Weights of a small masked image model: encoder norm layernorm, encoder patch size [2, 2].
Rows from block 15 of the encoder, named by matrix and row number. Rows with one number belong to one neuron. Each number is 128 + 32 x the weight over its row's rms, rounded and kept within 0 to 255. All counts start at 0. After the name is the row's rms in percent of the matrix's.
# fc1: MLP up (encoder.blocks.15.mlp.fc1.weight, 768x192), inputs 96-191
# fc2: MLP down (encoder.blocks.15.mlp.fc2.weight, 192x768, transposed), outputs 96-191
fc1.346 068 [129 178 180 148 127  64 133 163 146 177  88 189 100 110  82 107 161 121  86  83 166 100 170 149  89 144 122 155 140 158  81 103 153 142 130 129 152  94 113 149 120 136  70 106 128 112 145 197 181  83  90 139 133 146 125 130 171 156 158 137 103  85 141 144 157 191 124 149  61 138 122 144 130 186 132 135  99 165  73 109 112 132  83 113 111  94 122  90 162  87 134 113 112 192  80 129]
fc1.347 091 [ 62 112 143 116 130 139 108 106 183 130  91 125 187  84 123 172 164 141 180 134 194 120  96 145 153 143  79 141 152 182 183  70 135 138 101 118 153 166 163 113  66 110 142  96 121 183  97 206 108  30  89  92 139 106 105 112 174 122  94 156  78 132 186 127 175 143 174 128 124 103 112  93  88 166 113 114 133 116 172 121 141 152 119 111 156 206  70 127 116 100 108 137 133  81 189 115]
fc1.348 122 [137 137  68  72 111  71 140  81 118 104 165 117 145 145 120 195  97 136 107 104 127 131 132 110 155 151  76 180 132 172 121 124 165 119 136  64 162 137 183 116 137 165  92 158 157 140 176 118 176  88 108  99  91 171 127 135 152  95 151 134  73 110 140 121 163 101 101  66  92 108 132 108 115 196 170 136  77 142 141  99 115  38  42 143  95 133 123 103 135  90 219 115  80 156 158 109]
fc1.349 104 [ 93 126 106 203  78 109 173 154 160  95 108 163 165 140 128 156 112 150  89  34 114 112 137 132  63 113 142 147 161  72 127 146 133 148  65 108 104 110  77  75 138 153 152 125 115 132  72  94 140 177 151 110  74 130 119  78 158 168  98 141 103  86  86 132 142 128 136 177  87 191 104  76 148 154 132 155 114  60 130 237 108 166 100 127 120 117 130 130 122 163 163 108 103 110 149 113]
fc1.350 070 [150 125 119 123  85 151 132 136 139 117 148 142 122  65 124 151 196 104 146  96 106 148  88 114 113 149 189 165 110 115 145 147 127 145 132 135 187 152 101  82 128 167 179 126 116 167 173 131 155  41  84  88 103 188 171 217  99 119 170  93 123 133  59 151  88 119  91 127 117 187  81 153 160 130 140  85 126  96 142 162 150 118  61 181 207  92 118 136  92 106 162 130 148 130  86 109]
fc1.351 088 [129  88 124 153 119 131 137  88 117 120 164 127 140  80 141 157  99 187 116 150 177 171 131 121 153 160 107 139 135  55 166  70  89 115 213 142 118 125  79 102 110 132 111 181 118 129  64 162 150 148 133 149 138 108  95  88 108 143  87 118 179 121 168 118 158 125 109 116 140 145  79 142  70 103 130 122 149 103 156 153 111  66 180 117 142  98 135  78 159  75 130 169 190 126 182 167]
fc1.352 072 [117 172 119 129 165 134  65 133 135  78 117 101 163 109 144  98 135 186 110 114 197 122 143 101 129 137 127 102 109 128 160 115 131  85 145 182 145  88 154  95  48 139 193  93 111 123 183 163 142 118 154 139  79 141 143 108  40  92 167  59 130 134 125 133 205 115 106 185 113 116 120 122  84  99 159 130 112  81 183 208 137 139 165 159 151 109 156 126 107 121 148  97 102 109 162 136]
fc1.353 115 [144  86 142  90 139  99 182 142  64 137 132 145 130 114 106 183 124 120 152 139  77 161  80  64 125 146 111 136 180 126 140 174 181 113 124 176 162 139 185 161 121 134 109  51  97 120 147 125 172 170  23 102 168 171 151 116 168  73 186 119 126 104 117  95 126 144 102 100  46 169 118 171 132 157 134 138 146 127 114 133 164 131 166  91 110 145 152 126 108 149 153 140 111  96 116 109]
fc1.354 109 [ 96 171 118 109 106 131  69  89 134 133 130 131 123 161 138 144 140 154 127 190 113 178 126 104 180 147  78 151 129 120 122 102 109 118 122  95 166 136 145 137 148 145 147 159 105 111 169 110 120 129 180 122 127  59 182 106 172 152 120  98 160 141 143 109 122 183 126 138 138 122 189 135  69  50 137 129  75  91 110 149 141  87 149 104  97 163 104  76  99  83 152 133 173 131 149 147]
fc1.355 062 [114 170 131 130 113 157  74 105 196  88 110 127 145 127 125 160 119 142 125 156 131  85 150 146 152 155 179 119 120 126 159 158  83 130 113 171 141 143  61  82 197 171  99 116 125 114 109 138 127 106 137 111 138 133 190  78  58 130 109 137 123 112 111  97 170  74 114 160 166 142  91 132 141 115  94 141 169 100 104  92 124 168 104  96 152 116  78  38 164 141  93 129 152  81 100 142]
fc1.356 064 [142 138 105  82 141 133  80 126 150 162  90 153 179 112 144  93 116 136 173 105 133 123 121 167 102 175 110 117 109 115  82  64 146  80 134  65 101 102 164 170  95  80  87 118 153 115  75 183 107 132  90 105 118 129 163  23 118 184 159 109 156 143 147  94 115  72 116 157 117 156 159 144 151 153 105 121 140 135 142  84 125 128 119 144 184 180  97 152  84 155 177  87 137 160 120 103]
fc1.357 118 [124  69 126 114  78  62 111  98 114  79  91 127 142  92 104 158 112  78 151  95  52 117 147  89 148 201  57 100 105 145 127 150 161 122 129 112 135 127  83 136 193 148 132 116 130  67  85 171 116 201 129 171 152 116 150 167 181 114 166 133 121 113 191 108 129 121 114 119 111 166 110 177 150 154 125 164 120  72  95 159 142 135  38 104 140  82 180 146 136  70 189 160 114 105 169 143]
fc1.358 077 [ 89 142  85 115 141 129 138 123  92 152  94 173 179  83 139 120 148 133  91 163 141 147  83 160 140 147 112 103 164 137 180 127 197 117 160  83 131 145 165 158 136 103  90 141 146 117 154 101 116 114  94 142 133 129 143 123 155 128 112 114  93 127  90 114 166 107 110 141 148  45  92 164 162 166 220 102 124 154 152  92 107 139 102  98 105 128 132 145 137  77 159 135  93 116 116  79]
fc1.359 127 [ 43 115 128 141 106  55 140 134 155  98 134 177 120 102 155 128  99 153 162 116 167 178 141 145 161  97  80 158 148 100 144 106 164 181 108 148  95 178 176  84 123 146 127 135 143 126 125  75 122 158  43 148 104  73  85 129 118 140 207 111 158 113 139 108 143 177 119 123  95 137 100 154 143 129  55 100 151 144  94 176 126 117 156  75 156 183 151 107 138 114 153  70 162 110 188 142]
fc1.360 077 [158 110 170 125 111 122 122 154  50 109 131 133 139 106  93 160 126 101 141 140 214 137 129  76 127 141 138 130 167 194 131 113 127 169  53  82 104  98 192 147 105  99 138  95  88 121 111 159 131 153 120 184 132  88 135 171 101 117 157 126 142 107 108  75 128  50  83  96  86  79 129  86  51 148 140 131 130 185 135 173 119  52  95 131 153 137 120 157 166 134 184 144 155 137 130 106]
fc1.361 162 [122 117 120 114 193 124 156 177 126 141 137 184 157  40 147 134 183  55  97  86 107 186 124 130 126 126 161 153 134 141 122 132 204 137 155 118  88 145  63  82 171 102 150 112  76 167 129 154 105 140 100 168 139 104 136 124 106 131 148 185 147 152 156  91  90 123 145 118 143 110 141 134  96 105 103  87 161  84 112  57 140 149 157 143 110 141 144 142 141  80 113  73 103 133 120 108]
fc1.362 087 [186 128 171  98  91  93 165  97 130 140  80 128  51 123 130  94 119 123 162 176 125 104 128 101 163 109 100 145 123  90 131 159  96 112 117 122  82 134  88  77  90 155 181 155  91  99 176 136 140 117 114 114 152 145 114 159 106 177 161  93  96 112 118  94 119  85 145 151 109 206 146 122 129 157 162 136 110 136 170 190 140 120 153  98  81 128 163  79 159 158 183  74 105 152 129 154]
fc1.363 145 [145 163  83 135  54  92  92 157 139 146 174 111 107 143 106 115 141  81 114  84  74 143 112 147 195 152 135 159 148 172 112 140  64 110 100 120 163 126  91  84  98 149  55 147  93  59  86 115 120 143 130  93 125  96  92 140 101  99 134  81 149 207 125  96 106  65 179 119 139 107 138 178 196 122 171  83  71 133 160 110 129 129  98 154 138 159 137 150  77  76 104 119 170 114 154 186]
fc1.364 116 [146 138 113 111 122 102 129 156 114  87 138  80 106 148 147 104 106 153 132 164 141 146 135 176 170 133 109 171 139 144 140 111  91 106 134 104 152 113 142 129  62 153  96 134 127 120 134 105  99 129 126 103 155 106  92 207 143  60 131 128 122 134 141 102 157  60 174  98 122 126 122 145 151 110 163 149  69 168 182  77 132  84 119 137 133 180 153 167 112 116  86 143 135 112 158 120]
fc1.365 093 [145 108 135 146 138 150 158 169 155 133 112 158 115 173  78 174 117 160 123 116 120  92 165 126 135 146  95 123 141 166  97 119 105 142  94 110 169 154  83  91 114 109 114  97 115 174 129 163 100 201 209 132 106 144 157 137 115  95 133 147  64 100 136 139 106 102 137 108 102  67 137 106 159 115  99 110  47 150  94  19 125 161 202 141 153  76 143  85 164 149 125  49 108 134 126 160]
fc1.366 112 [ 81 113 130  98  83 106 105 115 167 153 143 134 199 123  84 109 127 105  95  79  88 146 121 144 147 144  94  84 134 155 137 231 168 111  70 150 139  92 170 130 183 116 159 132 118 103 182 169 151 127 132 130 163 145 109  96 178 141 147 133 113 155 143 156 145 153  78 168 105 153  40 181 136 154  83  97 136 112 112 167  99  89  78 125 115 125 198  99 103 145  52 160 125  59 145 138]
fc1.367 120 [143 149  85 147 163 110 158 127  69 149 124 197 131 115  94 161 110  97 175 129 134 121 149 101 100 150 115  61 191 148 151 122 142 167 112 148 154 150 149  91  82 140 109 146 103 143 104  89 123 171  94 132 140 137 167  52 104 108 139  89  92 131 141 117 151 126 154  69  67 101 130 140 105 131 124  78 117  63  94 122 182 126 190 138 126 127 182  98  93 110 121 145 102 111 159  63]
fc1.368 183 [101 107 176 136  95 126 131 189 139  41 160 208 105 116 122 146 125 181 124 170 160 156 138 117 148 180 106  65 125 161 121 158 148 130 121 128  96 120 169 172 140 115 140 124  91 139 113 132 161 115 130 118 216 148 226 150 154 158 133 187 102 155 106 143 134 103 162 137  88  38 166 134 144 161 154  78  63 121 113 136 165 170 122  83  66 174  86  91 125 116 168 137 147 179 114 120]
fc1.369 073 [120  87 143  95 114 121   6 144 110 170 119 115 176 183 113 136 115  91 115 142 157 122 121 207 155 113 121 109 140  49 145 156 185 148  88  57 151 142 130 141 154 140 128 140 148 119  75 121  88 188 125 124 147 175  68 135 171 204 138 201  87 113 118 124 112 138 160  98 156 155 133 106 132  95  70 118  84 100  94 137  82 143 129 101 114 153 110 161 122 167 138 110  96 178 189 124]
fc1.370 037 [171 120 134 104  87 100 168 105 140 109 153  82 133  81 113 129  96 203  60  98 151 159 117 120 102 110 126 129  96 204 178 157  96 138  60 116  79 124 137 142 162  86 159 158 139 124 133 177  83 117 156 148 128 108 176 108 153 136 143  98 143 122 116 138 140 153 122 137 127 123  46 159 112 146  78 146 106 142  88 194 100 146 105 160 150 129 129  96 130 185 181 132 130 163 162 121]
fc1.371 076 [130  95 111  98 157  86 148 159 169 117 169 126 128 163 150 106 174 126 109 137 166 106 127 198  73 176 135 154  94 102 119 126 102 173 100 101  80 151 150 112 109 158 126  97 114 145 126  58 145 197  81 114 120 168  85 134 124 113 146 134 122 156 170 150 176 104 119 135  80 122 155 155  76  98 117 158 132  82  80 217 141  74 135 152 153 180 167  90  52 133  72 136 100 155 138 142]
fc1.372 155 [148 107 153 178 135 123 169 104 112 150 101 130 125 136 171 103 139 142 131 125 107 115  90  86 141 105 133 221 113 177 143  97 103 168  94 104  63  65 117 165 176 168 155 138  46 117 124 131 113  84 165  69 102  81 147  88 153 146 151  85 144 191 146  71  88 122 124 177  91 121 157 120 102 108 133 169 144 132 112 166 118 127 120  95  96 148  61 183 101 126 173 107 151 158 138 183]
fc1.373 119 [103 116 100 201 149 145 156 144 149 111 122 172 126 107  94 126 121 134 205 145 106 116 121 129  82 107  72 161 126 108 133 129 163 101 139  68 161 148 134 148  80 121 138 133 127 158 185 191 188 113 115  85 162 163 122  76 172 150 164 139 102 111  53 112 114  87 119 166  74 121 128 128 140 102 196  83 106 131 158 137 129 187 120 149  80 163 105 168 161 161 150 102 166 110 161 116]
fc1.374 104 [144 128 158  67 100 176 124 127 109 119  84 167 150 108 152 196 106  83 143  89 171 116  99 133  76 173 118 189 154 197 190 164 157 170 110  92  75  72 133 134  91  50  85 112  91 145 136 196 103 124 126 204 142 114 157 109 171 114 167 159  87 130 106 139 135 161 186 103 141 154 111 112 103 133 100 102 144 130 110 154  99  91 118 115 109 249 109 169 128 124  37 132 153 132 149  98]
fc1.375 109 [ 88 169 118 139 151 156 123 168 133  63 167 119 148 143 136 142  93 171 154 187 160  99 123  76  96  82 103  93 166 161 141 129 146 133  85 175  98  94 136 201 140 160 154 173 128 125 130 140 173 154 114 115 149 153  83 113 163 130 112 125  79 150  94 114 136 164 152 114 137 130  75 156 116 134 110 122 102 106  49 165 103 134 180 179 196 149 155 125  82 151 131 129 119 126  64 128]
fc1.376 068 [ 72 134 155  62 127 133 141 145 108 163 119 117 139 124 143 108 128 125 137 151 158 161 148  58 103  86  85 135  85  75 110 143 135 127 107 203 110 101  89 119 121  88 127 149 129 135 103  89 140  70 129 182 174 124 167 164 162 133 186  93 111 172 147 116 132 161 132  97 125 117  88 138 141 126 121 132 169  89 135 229 100 133 144 158 118  87 148 171 125 110 155 134 109 102 116  75]
fc1.377 081 [143 135 136  75  99 141 200 116 123 114 143 106 126 165  87  77  84 200  57 153 112  93  88 104 113 182 168 170 140 195 140 132  80 156 132 138 166  81 117 146 172 110 121 134 144 119 131 100 138 156 131  72 143 113 106  72 118 132 133 173 137 115  88 149 110 182 163 101 165 131  91 139 146 110 129 158  98 198 164 129 145 118  98 133 172 182 201 115 135 155  51 104 105 162 144 120]
fc1.378 062 [ 53 103  93 139 191  79 164 172 144 171 163 163 154 123 117 107 131 165 149 112 202 154 154 202 104 147 132 123 136  97 180 128 122 125 181 170  79  76 131 101 126 194 118 114 119 159  79 131 102  82  92 110  94 126 111 100 147 130 189 119 150  96 132 112 127 121 116 111 111 119 102 149 119 148  62 132 146  97 131 164  88 137 137 138 146 123 118  93 122 141 108 151 103 134 133  85]
fc1.379 098 [107 168 135 145  92 123 129 155 171 106  90  88 142 127 130  78 123 124 152 106 183 146 123 157  83 154 162 191 148 146 128 173 107 184 142 111 164 108  90 113  58  89 144  92 118 114 134  63  76 198 151  71 135  72 149 181  99 116 136 122 122 128 154 150 157  99 118 106 106 127 116 117 161 142 175 100 122 115  88 135  90 192 107 132 146 151  97 120  99  87 146  94 146 113 159 151]
fc1.380 089 [153 110 136 118 128 199 146 159 178  81 161 143  91 147 122 102 175 156 108 122  72 143 158  77 101 142 149 145 109 178 116 127 176 122 134 129 145 125 140  26 167  98  93 178  98 121  80 144 169 141 146  90 112 138 142 127 132 107 162 137 107  91 102 115 140 161 155  86 107 124 153 139  55 170 123 123 141 117 125  86 119 128 140  95 181 184 170 137 138  66 144  68 132  84 138 105]
fc1.381 100 [ 75 117 126 159 157 155 122 140 142 122 119 156 130 135 114 160 127 193 148 114 110 131 162 121 133 144 122 122 176  96  95 209 145 140 103 204 129 173  78  91 130 124 128 143 133 128 145 130 162 125  87 137  97 153 157  91 141 168  77 204 149 114  87 114 139 140 125 141 105 124 109 171 148 103 149 140 136 149 106 150 144 142 130 124 115 112 166 163 152 132  80 125 129 102 103 204]
fc2.346 079 [107  98  93 118 112 184 112 106 150  55 169  98 145 157 116 162  87  99 128 148  96 182 104  83 167 111  97 149 128 111 170 131 124 163 112 134 133 142 110  71 170  81 212 159 140 125 112  39  89 164 149 141 150 104 159 115  91 131 104 124 193 176 149 124  89  99 177 155 188 126 133 110 119  77 110 125 165 115 201 149 152 136 145 136 137 154 164 164  99 147 106 129 138  90 154  97]
fc2.347 121 [196 111 103 123 157 109 170 126  63 108 150 165  66 171 104 121 100 123  76 146  72 111 110  92 141 132 139 119 105  78 105 160 152 133 150 152 149 140  78 143 167 116  90 199 131  76 175  46 133 252 134 173 128 140 129 143  63 129 123  88 143 113  59 107  96  96 143 133 117 131 153 122 170  94 128 135 159 129  88 119  92 103 129 138  74  76 185 117 144 137 151 126  90 190  91 137]
fc2.348 086 [152 111 107 146  98 135 107  92 123 133 180 124  95 154  93  99  81 144 103 109 167 156 126 101 133 146 107 145 142  89 117 192  88 118 168 163 121 124 109  86 129 152 188 120 162 117 126 116 174  83  53  99 141 115 192 166  88 168  84 121  51 156 130 166  84 180 122 143 125  70 207 100 133 108 119  94 168 100 160 147 175 132 118 180 157  92  64  86 149 142 113 134  86  92 209 176]
fc2.349 124 [186 126 132 104 133 190 119 128 143 149 122 137 104 133 105  99 134 121 155 200 125 162 104 163 185 174 129 117 103 183 133 147 174 114 164 168 151 148 162 174 127 103 130 141 151 111 149 182  83 103  94 150 166  98 145 148 103 104 166 112 155 135 172 154 127 115 120  56 144  54 152 177 112 119 118 127 128 182  99  12 164 133 117 152  90 164 124 128 172 120 112 155 139  90 136 149]
fc2.350 083 [115 132 141 143 198  99 127 110 109 186  79 136 159 160 106 102  89 148  83 164 163 143 183  94 147  71  83  98 182 136 109  86 115  93 108 119 115 136 174 144 136  61  64 141 141  85  89 113  90 229 185 139 119  73 113  60 142 136  83 147 149 123 167 152 129 156 169 144 161  91 127 107 111 134 125 163 141 169 108 121  90 118 169  73  76 146 156 106 153 123 111 117  99 143 199 167]
fc2.351 101 [113 117 112  98 107  91 121 180 144 110  77 136 132 171  96  79 157  62 127 112  97 148  97 124 107 104 121 101 156 169  56 170 143 113  64 129 115 143 181 122 137 164 152 102 149 114 206  99 112  87 127 102  96 119 160 172 141 165 156 126  78 140  91 123 107 119 125 169 114 114 184 108 184 145 145 101 117 199 122 123 152 137 120 118 116 187 150 172  90 144 116  89 109 123 117  99]
fc2.352 095 [120  57 131 124 112 141 182 103 100 187 136 144  88 141 124 143 135  85 117 122  74 118 113 171 126 118 113 190 177 122 106 109 135 167 110  99 142 160 107 162 219 111  81 157 139  95 103  57 122 151  84 122 180 102 125 136 203 159  88 197 128 106 129 135  59 148 158  96 113 166 126 148 172 173 110 135 116 157 104  71 148 133  98 112  94 168 126 138 143 107 129 159 158 148 106 146]
fc2.353 104 [115 119 138 136 143 168  88 136 134 159  87 113 114 172 140  87 117 155 158 131 162 151 156 179 132  99 135 129  95 151 144 111  96 135  84 123 136 110 107  58 117 112 121 188 150 149  62 111 102  91 210 147 140  99  65 144 107 182  89 125 104 178 168 147 183 125 119 115 213  77 128  74 169  97 136 132 124 116 101 115 111 128 116 127 147 131 103 110 135  92 146 124 121  91 134 188]
fc2.354 095 [161 114 153 159 144  70 221 178 107 128  79 145 117  97  73 131 160 100 121  99 109 119 108 184  79 142 177 115 123  98 125 174 139 130 137 156 115  95 132 120 107 129  55 138 253 160 101  81 134 133  77 126 148 196  57 113  81 153 158  98  89 112 109 116 111 126  78 102 171 121  48  83 161 130 148 135 198 122  83 138 118 154 118  82 153  99 145 105 118 116 125 116  83 142 124 136]
fc2.355 087 [137  81 119  92 144 105 188 145  70 186 168 117 103 122 122 111 164 112 101 126 146 170 117  90 101 128  84 132 140 119 102  99 167 148 117  66  89 151 185 165  79  43 141 139 128 132 146 118 108 145  99 176 103 115  68 175 171 145 143 139 138 113 148 169  73 164 148  94  97 118 135 115 124 142 167 132 109 151 143 144 134  57 172 193  87 169 175 186  88  92 134 129 113 147 165 118]
fc2.356 087 [136 142 158 156 113 123 193 140 112 100 139 134 112 124 159 148 160 129  98 152 138 116 145  99 153  99 140 126 143 118 163 193 106 182 121 206 158 170 104  80 149 156 128 165 125  88 195  62 161 166 129 168 107 127  54 205 141  78  97 121 106 115 123 147 154 197 146 111 118 102  90 146 125 119 160 103 116 130  98 172 101 115 144 114  95  52 163 103 162  89  96 166 111 107 136 146]
fc2.357 116 [163 190 148 120 190 230 126 151 148 185 142 116 142 152 145  84 170 148 121 185 181 112 135 201  64  90 224 135 120 102  83 124  97 129 103 127 115 134 152 122  85  55 137 129 153 155 117 113 155  81 126 126  90 110 122  85  71 141 127 142 149 152 126 165 103 150 175 144  67 150 186 105 131 102 139 121 169 158 167  66 131 128 169 148 110 144  77 132 137 117 123 115 183 119  72 128]
fc2.358 078 [156 106  98 137 134 121 170 115 155 127  90 118  72 183 148 137  75 115  97 133 137  60 159 100 142 177 117 204 109 113  78 105 102 187 174 154 149 121 132 107  91 148 164 139 133 134 120  91 150 154 171 137 150  93  98  31  95 117 170 165 154 122 142 125  85  86  95 137  99 129 119 108 114 115  53 110 149  85 114 157 169 101 161 129 130 156 155 102 140  71  73 124 138 100 123 167]
fc2.359 108 [157 119 169 115 192 101 113 128 114 124  99 108 164 120 103 177 112 129 122 125  85  84  61 113  84 154 121 135 137 212 140 123 111  88 142 140 193  65  91 170 181 101 133  87 142 116 143 174 126  81 139  94 127 123 171 112 125 158  64 159 115 151 121 162  86 143 143 107 158 115 128 141 134 136 184 133 200 111 154 113  68 133 144 140 139 130 113 144 168 103 149 171 136  85  83 128]
fc2.360 085 [ 78 151  84 128 143 124 162 115 165 128 130 127 118 143 140  90 131 170 127 124  45 102 166 152 133 108 118 130 162  85 121 145 111  72 190 181 140 157  89  97 162 149 120 133 136 114  84 100 121 132  93  74  81 133 138 131 146 129  88 117 136 131 149 150 139 189 129 195 135 137 108 195 183  80 135 127 145 139 116 104 120 210 168 101 146  82 103 140 104 122  96  66 108 142 121 140]
fc2.361 138 [176 147 134 169  45 125 156  84 139 153  97  98 107 169 125 139  76 159 125 144 131  75 141 142 126 151 112  77 160 148 129 151 112 104 123 194 162 182 138 159  94 133  99 151 187  70  69 116 148 129 112 122 115 124 175 101 160  87 117 119  97  69  82 190 134 159 137 119  56 187 141 121 145 158 144 129  68 141 110 222 108  96  69 134 170 112 138 148 102 142 143 122  89 105 101 152]
fc2.362 086 [ 98 129 101 145 137 132 116 182 124 104 115 138 164 135 119 110 133 135 152 124 135  82 154 138 117  90 143 110 155 161 121 129 148 160 115 143 135 111 153 128 176  89  62  93 235 168  63 107 157 129  87 136 125  94 164 116 133 117  75 148 142  79 141 157 108 214 143 129  94  70  63 168  66 121 105  83 153 198  38  95 135 177 145 118 157 158  87 169 104 133 104  98 164 107 159 105]
fc2.363 111 [127 152 163 200 145 107 174 158  88  92 153 176 124 106 186 108 148 155 129 129  82 161  99 130 127  85  87 122  80 114 147 104 197 127 124 102 132 102 166 101 121 141 163 165 124 207 100 103  89 143 118 138  96 131 144  57 106 165 129 159 147 159 113 162  96 161 104 125  64 175  80 162 110 160 122 147 128 169  99 161 155 161 130 129 122  96 113 166 150 154 127 119  80 137 130 128]
fc2.364 085 [154  99 173 137 100 137 140 129 130 158  99 154 142 132 113 101 122 123  98 121 141 134 106  49 151 177 117 124 168  85 168 183  86 116 124 141  74 175 141 104 171 165 112 111 171 125 135 144 144 119 142 125 126 134 137  41 173 108 123 115 113 227 150 138 136 155 147 135  77 126 148 120 133 152 102 155 141 114 131 177 150 180 122 156  82  93 105 143 143 114 147 135 110 134 142 142]
fc2.365 115 [139 137 113 129 136  99 101  69  46 117 148 108 137 118 174  83 133  97 126 137 118 151 110 147 159 100 143 102 115 105 159 141 177 122 165 162  75 130 174 175 116 151 159 126 106 121 120 112 178  99  36 136 178  90 106 102 116 193 125 111 190 133 160 131 111 171 136 135 101 156 120 129  90 127 152 119 218 144 160 200 126 105  57 119 111 196 133 178 130 118 109 165 101 101 151  88]
fc2.366 091 [189 126 129  91 143 167 120 131 104  96  93 124  78 157 127 116 105 159 145 158 157  97 149 120  78 125 195 162 108 114 121  81 104 178 155 117 154 170 132  80 111 138  81 115 109 132  82  52  74 137  91 136 159 145 175  95 122  88  92 178 114 121 136 118 127  77 169 145 166 100 174 121  75  68 168 147 134 140 131 127 188 148 190 157 136 136 106 178  84 101 142  86 101 189  52 125]
fc2.367 116 [ 89 137 185 138  82  93 104  94 172 113 147  69 117 100 193 100 156 138  73 107 126 134 125 130 157 127 124 215 116  69  89 101 108  94 142 153 110 100 154 166 162 118 105 142 113 141  94 190  99 107 156 154 113  80 124 193 145 126  76 114 183  93  93 178 100 138 117 152 163 140  74 136 135 143 120 186 152 170 148 160 111 148  98 131 138 102  55 137 177 113 162 132 155 134 121 197]
fc2.368 168 [173 127 105  94 196 152 158 128 166 240 117  78 121 136 159 117 168  55 153 122 106 129 128 150 145 100 163 194 108 106 150 123  87 139 124 124 140 145  47 107 109 123 115 135 103 123 191 131 124 123 129 114  70 132  81 141 103 130 136  75  98  84 128  58 135 116 117 108 197 169 144 135 142 107 139 200 172 145 152 138  81  60 146 150 189 100  83 172 150 123  85 123  90  80 144 137]
fc2.369 084 [112 120 143 113 158 128 211 116 155  61 123 126  69  90 167 132 146 169 133 128 123 136 130  85 145 174 139 146 112 169 103  84  94 113 151 216 104 110 158  75 131 141 138 123 102 157 211 108 176  78 151 114  63  69 183 133  54  65 142  87 154 131 147 117 146 137  92 178 128 127  93 171 115 150 156 166 160 149 159  96 169 101 144 148 132 119 136  69 159  91 139 181 156  70  67 119]
fc2.370 051 [116 130 120 149 173 144 126 180 108 118  98 178 105 179 146 150 170  54 208 156  91  93 142 104 131 140 150 123 134  41  82 104 150 118 184 140 158 124 147 116 103 187 110  99 134 110  93 102 184 126  76 140 121 124  74 153 114 116 113 162 125 119 143 148 117 118 151 128 107 129 224 122 164 119 188 120 160  99 150  62 167 128 143  68  96 107 111 169 150  43  97 124 118  93 111 145]
fc2.371 101 [144 131 169 135 130 163  84 105 108 125 116 125 121 114 117 119  89 104 135 105  74 163 154  68 176 113  93 107 185 140 159 139 138 109 183 158 165 126  75 148 132  99 143 172 117 126 136 213  91  65 174 154 104  88 179 154 137 138 125 127 123 107  92  85 102 135 132 100 165 144  94 120 165 148 141 103 129 137 133  43 132 184  72 107 108 105 101 156 197 112 161 139 156  78 110 101]
fc2.372 124 [ 79 122 150 139  59 116 141 146 145  85 100 123 119 169  78  96 141  95 148  92 154  99 116 134 122 162 134  96 110  76 136 138 144 124 182 141 167 152 141 132 105 122 109  91 255 131 159 151 114 114  94 171 174 108  94 171 171 158  98 128 108 123 145 203 118  89  78 110 162 108 124 128 172 119 118  89 165 130 157 125 115 120 123 163 116 163 160 100 144 106 135 165 137 120 117 139]
fc2.373 110 [141 161 143 125 104 147 170 103  55 156 176 109 138 150 144 111  30 107  82 183  92 129 132 113 124 150 154 163 134 159 128 102  72 194 113 121 132 135 136 156 146 113 121 146 124 145  93 100 123 113 111 118 118  98 125 149  52 179 155 153 120 205  91 113  69 133 129 100 134 155  76 138  75 173  92 106 200 107  97 132 160 117 179 131 133 128 118  65  86 117 119 124  87 167 108 162]
fc2.374 121 [108 125 140 200 202 160 155 114 128 108 155 128 105 136 102  84 158 146 105 139  81 154 165 132 168 133 112  67 119  64  71  98  90  99 135 225 167 175 123 114 156 168 183 139 107 128 107  83 110 134 127  51 128 131  63 130 133 150  82 122 121 131 148 134 111  96 111 175 128  79 104 166 147 108 104 133 121 157 168  82 135 178 161 107 160  20 135 118 147 102 178 177 130 116 150 103]
fc2.375 090 [173 121 129 130 149 174 162 126 117 129 123 148 141 151 107 113 156 131 112  96 115 135 162 221 161 158 131 189 105  86 148 111 119 162 151 119 159 147 119  99 124  66  76 157 136 149 137 126 147 144 168 170 127 113 167 117 123 104 124 188 107 104  56 174 116 149  93 153 144 110 135  79  66 124 112  91 121 141 157  99  99  95 154  52  90 115  80 158 158  78  68 100 152 185 162 172]
fc2.376 083 [220 149 136 155 133 168 106 157 127 117 141 146 105 136 134 106  99 160 134 123  94 125 151 188 138 143 153  94 113 173 118 122 121 110 122  81 168 115 169 138 124 171 134 116 148 118 169 204 107 175 131  95  89 131  82  85  80 103  61 153 127  99 107  89 128 118  94 124 115 142 157  91 109 123 123 111 103 141 131  25 140 117 143 130 137 155 129  92 137 133 101 106 166 125 153 173]
fc2.377 102 [133 132 123 205 122 128 101 137 138 135 106 151 147 115 137 164 142  58 188 119 133 145 171 166 166  64  87 114 138  76 150 136 181  94 141 101  89 173 153  80  78 169 134 111 103 126 124 162 114 109 114 161 120 136 168 203 129 104 131 109 139 121 178 101 151 103 104 162 115 116 140  96 137 131 139  97 120  66  83 122 111 147 138 133  92  95  49 135 104 109 224 135 150  83 125 117]
fc2.378 075 [216 146 168 116  83 161  54  98 128  72 117  88  94 113 172 123 146 103  91 112  57 145 121  43 186 120 107 135 113 170  93 127 118 128  90 110 129 175 116 132 105  71 111 162 129  92 182 150 151 167 167 168 177 105 159 173  86 110  95 133 104 116 132 128 126 156 156 159 136 134 162  95 122 108 177 142 122 142 159 124 159 128 134 101 149 166 160 156 138 130 108  94 155 151 125 169]
fc2.379 091 [174  67 110 135 142 175 153 138 127 138 125 128 145 116 141 142 154 124 160 139 118  90 142  98 135 128 132  70 188 103 128 136 158 180 120  70 100  82 163  95 134 123 131 167 171  98 117 191 168 101 137 135 108 128 110  86 159 148 108 125 117 177  45 163 112 150  67 148 102 141 189 103  86 141  91 215 140  73 157 150 152  66 160 138  88  42 107 116 135 119 138 129 106 109 106  60]
fc2.380 082 [ 83 160 106 165 128  71  65 101 106 124  92  85 159 160 157 147 107 131  96 130 156  74  66 144 134  93 152  68 150 113 157 114 137 106  94 144 119 144  93 179  99 182 111  69 156  89 168 128 116  97 164 176 113 147 134 139 100 135 126 154 112 152 148 112 128  96 118 174 131 100 133 154 143 140 108 104 122 156 148 192 113  83 133 125  97  59 102 166 104 135 123 145 115 168  99 167]
fc2.381 120 [176 118 127  96 112 109 151  80 110 107 108  93 132 134 139 131 163  63  80 150 184 152  75 127 118  90 129 119  73 159 153 109 106 151 133  74 132  97 187 147 119 151 143 134 105 103 123 137 113 129 170 117 164 112 144 144 137 119 155  62  95 141 159 160  93 105 152  97 136  98 148  74 106 130 110 121 129  86 161 150 112 126  84 136 154 172 107 125 120 178 172 130 102 113 168  66]